From a checkpoint of a small image classifier: trained on scattered letters and digits in many colours.
Rows from block 7 of a small image classifier, named by matrix and row number. Rows with one number within an expert belong to one neuron, the router's apart. Each number is 128 + 24 x the weight over its row's rms, rounded and kept within 0 to 255. All counts start at 0. After the name is the row's rms in percent of the matrix's.
Before each expert's rows are labels from the 100 images, of 14848, where the router gives the expert most weight on average: "strongest on" is what is common among them. Only what is clearly more common there than usual is listed. The data: scattered letters and digits in many colours. In brackets: how many of the 100.
# router: router (model.blocks.7.mlp.router.weight, 32x256, trained with AdamW), inputs 208-255
# up: expert up (model.blocks.7.mlp.up, 32x64x256), inputs 208-255
# down: expert down (model.blocks.7.mlp.down, 32x256x64, transposed), outputs 208-255

# expert 12
strongest on: count: six (78); brown (50); black (42); blue (40)
router.12 137 [124 156  87  86 139 140 160 116 127 122 117 120 120 114  98 130 182 111 100 106 114 139 153 131  85  89 138 135 140 135 142 119 119 145 126 160 103 157 125 128 120 116 134 180  85 151 153 151]
up.0 101 [125 141  63 127 119 129 134 158 129 139 111 122 120 112  87 139 111  73 144  90 152  87 121 115 110 104 135 105 134 121 127 151 160 132 130 118 120 185  99 173 129 130 111 119 135 137 161 175]
down.0 112 [152 139 133 118 142 129 144 122 101 165  99 139 133 121 168 120 136 124 111 160  72 173 173 103  67 108 175 140 130 159 153 125 128 154 109  95 117 100  96 131 124 137  92 136 112 130 125 118]
up.1 116 [141 110 116 141 157 152 147 116 137 151 127 182 133 160 104  67 106 134 147 123 128  85 165  93 145  87 133 124 168 137 127 115 143 169  87 105 133  44  92 114 117 129 130 196 170 125 189 139]
down.1 108 [110 113 132 135 120  93 127 138 138 151 158 106 112 172 153 131  93 116 129 148 147 146 108 234 130 125 126 154 171 135 129 163 104 114  95 131  92 124 119 120 151 103 134 101  96 115 115 143]
up.2 100 [110 186 119 158 110 170 135 142 114 126 126 147 150 119 154 140 151 143  57 120 116 125  93  76 124 115 109 107  91 158 117  65 146 192 111  97  63 129 122 129 154 149 112 133 114 128 148 158]
down.2 105 [147  96 116  74 113 103 129 100 154 147 125 102 161 129 120 113 146 136 148 108  91 112 126  35 117 160 168 174 123  98 133 135 120 127 119 125 123 161 110 149 105 117 129 129 141 105 180 128]

# expert 10
strongest on: count: six (74); green (64)
router.10 107 [103 148 138 100 148 130 142 123 136 118 164 125 110 172  83 147 142  99 169 129  80 115  94 146 154 155 145 151 199 135 160 167 102 110 167 130 160 147 118  92 133 114 117 118 119 133 164 150]
up.0 099 [ 92 131 124 165  93 133 146 125 122 103 138 137 126 144 102 134 145 142 123 147 119 131  83 152 127 122 140 140 175 117 139  83 110 148 122  86 132 110 131 116 123 102 126  72 114 167 141 127]
down.0 106 [138 123 108 123 147 101 146 112 124 143 101 143 144 105 132 160 115 110 163 121 130 119  88 121 143 150 160 119 107 113 162 147 166 164 155 142 107 147 158 125 115 160 124  97 175 123 116 142]
up.1 088 [131 182 110 133  89 143 127 121 128 148 119 144 145  96 114 154 163 144 111 105 131 103 135 140 119 114 101 161 127  96 150 160 151 179 132 135 116 112 140 145 147 151 107 133 163 134 119 188]
down.1 092 [110 152 149 140 118 136 134 125 172 125 148 135 133  95 147 124  95 141 134 150 159 133 115 169 142 136 144 113 102 142 136  77 124 120  66 161 145 151 156 133  93 179  98  94  98 133 117 120]
up.2 101 [169 141 143 138 110 131  90 138 166  88 137 146 118 117 117 180 151 173 137 117  93 147 130 133 188  70 119 154 161 133  95 138 151 130 171 122 103 151 146 166 137 155 158 126 125 113 125 139]
down.2 102 [139 129 105 125 113 136 127 160 140 118 151 137 152 121 118 151  90 105  90 116 168 101 169 145 179 146 176 148 106 109 129 142 133 114 150  92 111 118 165  97 110 173 146 143 131 153 119 155]

# expert 4
strongest on: pink (45); orange (42); count: six (37)
router.4 087 [129 110 119 120 132 130 133 115 166 138 124  54  86  86  89 145 113 124 183 112 168 110 101 108 105 138 120 127 113 145 137 156 130 100 152 130 138 136 156  96 127 131 134 121 148 147 133  92]
up.0 089 [183 113 120 146 129  90 120 141  72 145 123 146 102 118 161 141 104 124 123 114 168 153  43  74  93 137 135 115 126 123 113  96 120 127 124 173 121  92 120 102 129 145  88 125 106  80 109 122]
down.0 094 [121 118 108 168 117 178 138 106 150 157 105 114 109 136 121 104 154 124 137 133 137 154 145 158 124  99 130 127 104 129 107 116  95 127 164 117 102 173 148 109 108 102 123 104 139 126 126 131]
up.1 111 [ 91  95 146 122 151 123 130 129 132 124 149 113 180 146 162 157 138 129 146 109  55 116 158 158 167 150 145 144  90 143 114 167 130 156 170  77 112 119 134 165 122 137 142  99  99 144 143 104]
down.1 107 [168 124 118 115  96  85 127 178  77  94 125 138 106 145  79 132  99 125 100 129  66 116 124 116 101 114 139 133 136 130 139 133 156 114 146 199 144 132 143 119 149 124 115 129 195 107 146 144]
up.2 088 [100  95 134 136 144 135 132 120 100 143 153 129 132 129  95 134 118 133 129 144 164 160 159  86  67 129 126 116 155 132 138 186 117 122 125 155 128  91  84 174 134 168  98 133  88 138 112 145]
down.2 090 [183 110 100 130 122 131 133 159  87 108 145 132 123 115 149 158 105 160  79 135  97 132 116 124 110 137 142 129 177 134 133 121 146 104 101 160 137 145 144 119 137 129  72 159 122 119 127 141]

# expert 26
strongest on: count: six (44)
router.26 119 [146  98 147 120 162 107  77 136 151 118 134 125 134 158 152 144 105  86 135 150  85 104 118 138 171 145 136 134 143  94 143 132 118 105 101 114 122 150 115  78 149  84 139  67 169 116 140 155]
up.0 093 [114 129 144  96 132 151 111 133 122 104 103 116 120 160 162 152 135  72 111 130 134  94  84 173 118 156 100 132 150 121 155 126 150 111  80 112 132 155 139 124 188 123 102 138 107 132  86 142]
down.0 106 [153  97 106 159  96 131 121 121 125 128 102  89 134 129  98 117 152 128 134 138 163 107 143  78 133 106 125 122  85 123 118 168 128 112 156 112 159 130 145 143 134 135 144 165  70 140 155 130]
up.1 105 [123 118 105 172 146 113 126 122  88 123 129 122 118  95 132 105 122  80 131 107 198 137 148 165 118 161 160 136 152 108 162 114 164 126 132  86 140 130 159 144 125 144 215 134 108  95 203 100]
down.1 107 [158 139 141 106 124  84 132 108  94 115  91 140 133 107 135  92 123 129 103 118 137 110 136 131 102 123  61  87 120 119 141 141 125 105  78 135 135 104 115 116 113 161 164 145 131 120 116 152]
up.2 094 [ 71 181  99 113 152 137 117 154 147 141 120 132 122  87 124 147 148 129  83 148 157 123 103 127 121 145 134 155 143 161 120  82 117 125 144 127 118 153 104 119 153 120  89 149 124 130 124  93]
down.2 093 [112  99 102 148 145 123 101 112  96 131 175 106 140 106 129 119 113 114 113 100 153 145 109 185 131 124  97  79  48 110 110 126 104 159 140 115 112 134 128 158  90 106 109 140  83 154 173  95]

# expert 25
strongest on: blue (43)
router.25 093 [155 119 167 146 158 128 121 151 151  98 117 159 132 157 112 157 178 136 148 118 103 165 168 102 164 108 151 126 110 119 107 131 157 160 119 112 101 129 105 121 141 125 151 107 135 102 118 125]
up.0 114 [125 134 114  96 133 114 134 113  96  79  97 144 123 173 114 132 119 151 108 118  25 138  93 132 108 127 157 147 140 133 148 130 140 122 141 118  86 139  98  99 137 122 144 127 104 121 139 108]
down.0 116 [119 114 114 149 124  80 125 108 137 116 151 169 142 111  88 123 129 117 125 130 145 118  74 168 132 120 104 124 166 132 143  98 127  87 160 160 159 140 131 115 110 157 132 127 147 139 119 178]
up.1 117 [137 123 119 155 135 145 102 132 138 137 163 155 149 152 152 129 175 158  97 108 136 128 125 132 149 165 124 110 100 116 126 108 155 117 107 123 133 102 118 108 143 149 110 144 109 104 144 126]
down.1 110 [125 120  99 177 129 114 135 112 116 121 141 117 101 136  65 138 155 133 142 126 116 166 173  78 165  99 112 109 139 112 129 160  95 153 151 125 138 124  76 131 116 115 106 104 114 108 126  96]
up.2 084 [148 106 113 130 143  81 154 133 133 149 126 108 107 119 164 111 122 103 102 134 108 154  87  88 114 162 120 139 153 171 147 120 115 160 102  60 159 159 121 126 101 104 150 122 138  90 121 119]
down.2 092 [106 100 117  92 134 163  84 172 154 101 127 136 148 163  89 120 119 135 120 102 111 137 180 183 160 157 147 125  90  82 133  94  94 112 128 203 120 124 124 129 103 148 142 121 107 128 160 101]

# expert 28
strongest on: count: one (82)
router.28 081 [136 118 174 150 128 113  91 148 142 115  88  86 130 132 100 135  99 161 103 140 108 140 104 109 114 151 127 143 101 118 137 105  97 121 112 146 127 105 172 166 116 132 114 131  93 116 109 157]
up.0 107 [142 137  90 127 129 133  96  84 148 118  98 104 112 138 113 141 103  87 152 112 151 194 181 102 150 126 112 144 127 108 174  94 106 134 124  92 108 132 134 131 110 123 112  88 113  98 149 147]
down.0 102 [153  75 130  97 131 133 126  99  52 108 133 128 145 157  88 123  96 131 109 126  87  97  78 143 120  77 148 142 151  93 154 133 108 134 123 144 122 143  96 125 160 113 117  99  82  83 171 141]
up.1 086 [154 135 120 132 147 116 103 138 112 193 130 149 128 170  63 103 159 146 145 144 115 143 142 109 105 112 136 124 138  91  78 160 124 106 104 129  96  73  75 165 108 131 126 139 191 145 127 148]
down.1 091 [119 126 123 154 122 145 137 101 134 127  83 126 153  95 143 127 143 127 173 107 140 133 169 200 144 116  86  99  92 151 131 129 158 129 156 177  90 181 150 147 128 153 129 143  97 158  88  83]
up.2 094 [128  94  92 131 158  96 147 121 106 103  91 117 137  79  98  95 123 198 161 193 110 138 140 141 150 153 124 138 143 139 163 109 122 134 115 142 112 146 134 124 169 105 120 127 156 133 125 144]
down.2 094 [107  90 142  60 130 170 132 117 113 106 114 185 148 138 151 150 116 125 173 133 121 155 110 154 117 108  81 151 134 139 119  95 116 137 147 164 170 141 103 131 152 136 121 120  92 154 105 128]

# expert 13
strongest on: count: six (100); teal (82); brown (60); purple (58)
router.13 100 [148 127 165 105 139 115 119 133 164 160 160 105 155 103  63 115 119 137 130 149  72 100 159 115 144 133 113 158 116  91 103  33 106 143  85 117  76 113 164 154 144 107  95 153 106 115 108 122]
up.0 110 [102 110  69 124 121 132 147 100 147 130 139 131 107 120 122 100 149 137 118 157 101 114  89  97 119 119 113 156 197 127 134 141 130 139 101 106 134  86 115  69 191 108 130 142 124  96 140 118]
down.0 115 [130 107 149 122 126 143 143 143  89 138 118 131 103 134 186 134 153 117 123 144 118 128 171 150 125 131 115 128 101 137 127 141 135  85 128 133 153 141 109 135 102  83 137 121 127 164 135 133]
up.1 112 [140 129  88 122 136 166 135 110 127 146 119 158 130 141 156 134 155 152 144 122 176 161 156 132 111 128 135 123  88 127 116 100 176 139 114 115 103 109 151 136 111 187 149 137  93 146 116 110]
down.1 110 [159 144 141 163 146 111 143 138 177 116 143 116 129  93 151 122 135 118 129 113 166 129  94 176 148 122 120 116 145 173 119 150 108  70 137 137 105 158 110  96 121 149 147 112 114  72  99 154]
up.2 104 [ 87 112 155  94 132 124 101 155 109 143 125 133 131 133 144 147 106 105 164 128 115  99 102 128 147 118 155 105  89 126 124 135 137  89 201 140 101 122 101 154 109 148 170 108 124 114 162 155]
down.2 113 [130 130 119 175 140 152 131 102 127 135 111 134 164 103 110 136 129 129  83 154 105 160 164 172 136 147 150 157 151 101 100 162 142 134  95 119 135 151 165 158 118 112 120 107 101 133 104 109]

# expert 7
strongest on: count: one (100)
router.7 092 [134 114 149 148 166 107 157 131 101 128 151 158 119 136 138 116 158 155 143 183 155 163 125 128 101 105 119 148 148 117 119 162 129 145 176 116 160  97 111 134 133 146  97 105  80 142 155 179]
up.0 095 [138 122 151 119 139 112  85  61  97 205 143 111 115 137  78 133 158 106 115 141 115 158 126 140 112 115 155 106 138 119 134 132 130 138 115 156  88  83 167 138 121 144 162 132 104 131 162 135]
down.0 101 [148 145 109 132 112 152 171 174 116  81 139 113 125  93 190 117 140 151 123 135 153  87 151  60 144 145 172 113 139 157 129 135 170 118 128 135 121 153  89 149 111 146 115 141  97 129 124 142]
up.1 113 [114 130 123 113 153 121 104 154 191 137 149 145 118  94 119 101 113  83 131 126 127 144  97 191 168 144 200 137 109 154 144 154  96 122 150 110 149 145 104 145 156 150 154 119 123 115 162 139]
down.1 104 [130 112 139 146 153 175 114 112 114 157 125 137 144 122 112 143 156 131  90 149 126 141 148 118 136 145 121 122 166 143 155 124 103 101 135 168 136 117 114  58 180 105 105 139 120  86 130 130]
up.2 080 [133 134 138 127 125  75 106 138 120 174 125 164 138 142 163 119 115 139 132 123 165 117  69 136 144 129 138  98 130 149 118 123 150 132 106 138 171 109 179 120 109  89 115 117 134 125 145 125]
down.2 081 [169 154 126 137 123 134 141 145 134 133  81 102 110 165 144 107 132 128 112 122 178  88 113 140 114 186  88 161 144 127 111 121 131 120 111 178 150 135 147 102 113 127 128 156 113 103 112 156]